Weights of a small masked spectrogram model.
Model: log mel input, arch densenet, norm batchnorm, activation gelu, depths [5, 10, 10].
Training: 13900 steps, batches of 64.
Data: trained on strings of digits, spoken by a formant synthesiser in many voices, 39062 training examples, 22.8 epochs.
Rows from block 3 of a small masked spectrogram model, named by matrix and row number. Rows with one number belong to one channel. Each number is 500 + 25 x the weight over its row's rms, rounded and kept within 0 to 999. All counts start at 0. Numbers have three digits each. After the name is the row's rms in percent of the matrix's.
After each channel's rows are labels from the 100 clips, of 14976, where the channel reaches its highest value: "top examples" is what is common among them; "peak on" is the class under the peak. Only what is clearly more common there than usual is listed. The data: strings of digits, spoken by a formant synthesiser in many voices. In brackets: how many of the 100, against the usual share in percent.
# conv1: bottleneck pointwise conv (model.blocks.3.conv1.weight, 96x136x1x1), inputs 0-135
# conv2: growth 3x3 conv (model.blocks.3.conv2.weight, 24x96x3x3, transposed, each kernel summed), outputs 0-23

conv1.59 098:517500541518548496521484482535499522535504510534489510491511483522503507505498486533516506481481477550553504459508509507499528496485503483491480511570535547454487502471489530477485490479482473504476524450459492485484457487481486505471489484489550513492497481492479485494473462496501515473475456518510504519545496493466464478572504500488511486561490473483531421483506503498475498508474481503515512493465477512
conv2.59 077:483519479474499491501521549485512511499441526481485518506449468490531498
top examples: "six" (59 vs 25.8); first digit: six (30 vs 9.7)
peak on: /t/ (35 vs 3.3)

conv1.44 097:496508487493486523478473528516466506468459540491485474492479447490521513494499466519517499460473526526490519526539533518505510478507501493502494486521466503485480495476487508492459525491478522511487488489455483493481462458496468516571489470526502529484460471502528506534531493490537538524499522494517472457484527509468463463494502512470464525520472481489504489513474478505447489526500444480467463513447469463
conv2.44 132:476500493464521547519445498504467514492482488479464497544496525518524505
top examples: "six" (56 vs 25.8); mains hum (40 vs 12.8); first digit: six (30 vs 9.7); clipping (27 vs 8.3)
peak on: /t/ (26 vs 3.3)

conv1.82 101:498524494498487499523463513503488532507519477509530508529485473508507506535495487495455507480493484502509472506483495501471502491515534481455526496511519467478487484525524510492494474514501482544519474467496512481482486499543534483485546501510513477477549518494493486499518571468525466495495499487523508488505491530556497466491544481532555454515520506525493494495480478479473567449532519516505458429490444467
conv2.82 092:502500491537460465497498542449518496508515499497525489509479470533455480
top examples: "six" (56 vs 25.8); voice: deep voice (52 vs 25.2); clipping (26 vs 8.3); first digit: six (25 vs 9.7)
peak on: /s/ (34 vs 4.9); /aɪ/ (28 vs 6.8)

conv1.72 103:535534486491504495523446503525494529495450508523456533463521486463518463475468480507525496487498468469492499516486460512528496461483520512506488525489522451488480455475513533501514489474465516503462497506496532481486525492503513527480520510552496520521488512488536512511523535493530493489521484502527509454497540481484502520501477531490462507547486552524543494500510495586478519461504484495491523473506498551
conv2.72 087:487480519520485521498479539491518466526476477504531495486451498439520499
top examples: voice: child-like voice (95 vs 24.9); "seven" (64 vs 26.3); first digit: seven (27 vs 10.3)
peak on: /ɛ/ (35 vs 2.2)

conv1.95 091:477502501494509538501476482466479526523520514498516478570518510461490505492487508475524540520505531513560501537537496506512510465506468515501479492461474514518439490490504508539479497502474478477499561468539478514496480472478504527517505503494532472486470467514504470480470505456497545469532522474515482505516487452499520552493527525464485453470526498520507488537531477512455528484486488493504497483493489548
conv2.95 096:459542511530460498484565486514481534490519488502501500493476478522504479
top examples: "six" (56 vs 25.8); mains hum (33 vs 12.8); clipping (27 vs 8.3)
peak on: /t/ (31 vs 3.3); /k/ (30 vs 1.7)

conv1.76 099:559500531517452458505525557482503510510503499502529503512492519489498503484456510495496480532503495516475499489513507500506518476491527489513478469482470491534464523474521506478505482481487507554504522511488487470568492555503529532445479560508467530489458504509481465492510484506503525529479475488514518474501511520530461562492513517525539483482461459510491492472468494463457499488503490518542457494510517491
conv2.76 102:466540499472513498448506450485477475477518493497449500485490486508484481
top examples: "eight" (66 vs 25.7); first digit: eight (36 vs 9.6); mains hum (33 vs 12.8); clipping (28 vs 8.3)
peak on: /t/ (54 vs 3.3)

conv1.31 096:517492503467519519519537484519505518486462514480471442485463500486499477553510529490518494529516481566510519460480519502453518484476485488486490485490539477499478532501489477507473478539512488515494516542465514495530501480490513484496521489499508486538493525502498463461487522446527488537500498532464474510501468509467465504440517484470542511418472499485517481473493476481482516499489448488483512499478467478
conv2.31 059:557541529521516482508520523524496530525491491505495461509488482533463480
top examples: "six" (67 vs 25.8); voice: child-like voice (50 vs 24.9); clipping (32 vs 8.3); first digit: six (27 vs 9.7)
peak on: /k/ (43 vs 1.7)

conv1.46 094:510469526494505520477481552469467488523501519461503501492515508480476508484474480532527500490516509512503480495523499487475548510491468483513484483482469480526471505484505482504503485466508443508434487577485493510515512473494514485507500503537543546489456534504504467463479521539508494490529518479518518499505502494487518542504492538514479522496473503465551473512500565523455496526492475481477485451455455507
conv2.46 071:492485524492514482513546483446487496511491442496510511554490514477488485
top examples: "six" (54 vs 25.8); mains hum (32 vs 12.8); first digit: six (26 vs 9.7)
peak on: /k/ (42 vs 1.7); /t/ (37 vs 3.3)

conv1.26 104:502485529523512522518502452514537487489514492488497476480492512511465490517485504486487445432481509495469475484512517508450475477478496508510512478483519489505553522504522512501474498500512502492518526525524508533525481487488503472501506514477499513463439505511543464530553544552484492505499507512524499483497513492470471500560503484517515475469547488494437501497487501502494516477534495509567495469485447438
conv2.26 083:474476508479474470471489517475511488502520478497519469502492446558470505
top examples: "six" (69 vs 25.8); clipping (36 vs 8.3); first digit: six (35 vs 9.7)
peak on: /k/ (42 vs 1.7); /t/ (27 vs 3.3)

conv1.94 100:504502489499507520459526498500493480516471507500462500505517488505483489500512482490454522458469475518465527479475519494555483481522509484509514508525526513511512512488526480497498508489483474486478528529506514461502515497464474475515491469462430492524467542491522464517538528516494448479484479494497481475463501494524485543522459449476561469474494531448499567498462491479490499475481489518539472488509468464
conv2.94 110:477559494494510513464510530493502507480480467519485481494455486505463459
top examples: "eight" (53 vs 25.7); first digit: eight (27 vs 9.6)
peak on: /t/ (82 vs 3.3)

conv1.79 104:517550484478483543539471479510498497483468481481457477526477507476515469504499494545475502459480516497478485471501492500493495525492527501513482485515523483476542495522487505501475498485458520533454545529481490470507510471487495470509484482483537478506491502520501537487445540483503523505514513486488480498511517473444492498486499496506468462491492514535501486515465469437596508473556493502503513453504507536
conv2.79 131:498496468500446483519495445514491475478517518472495497490454533510517472
top examples: voice: child-like voice (56 vs 24.9)
peak on: /aɪ/ (39 vs 6.8)

conv1.27 103:498481518523533483516477524481509491504525501474498506478491494515475520511483502467489480526502516512503515570521516474492488477495512512509518520490467493523497455518506491492475493489480508477444523495482488484470502525529524491505464497527499496496495502504449495469548483527477490477507551495479556486500517547509540453516520474529485511460540505568503499539465547492454491546456556522506536522509540480
conv2.27 090:510480469492503495529533466472506490500514496448498455462457480516506481
top examples: voice: child-like voice (55 vs 24.9)
peak on: /ʌ/ (29 vs 2)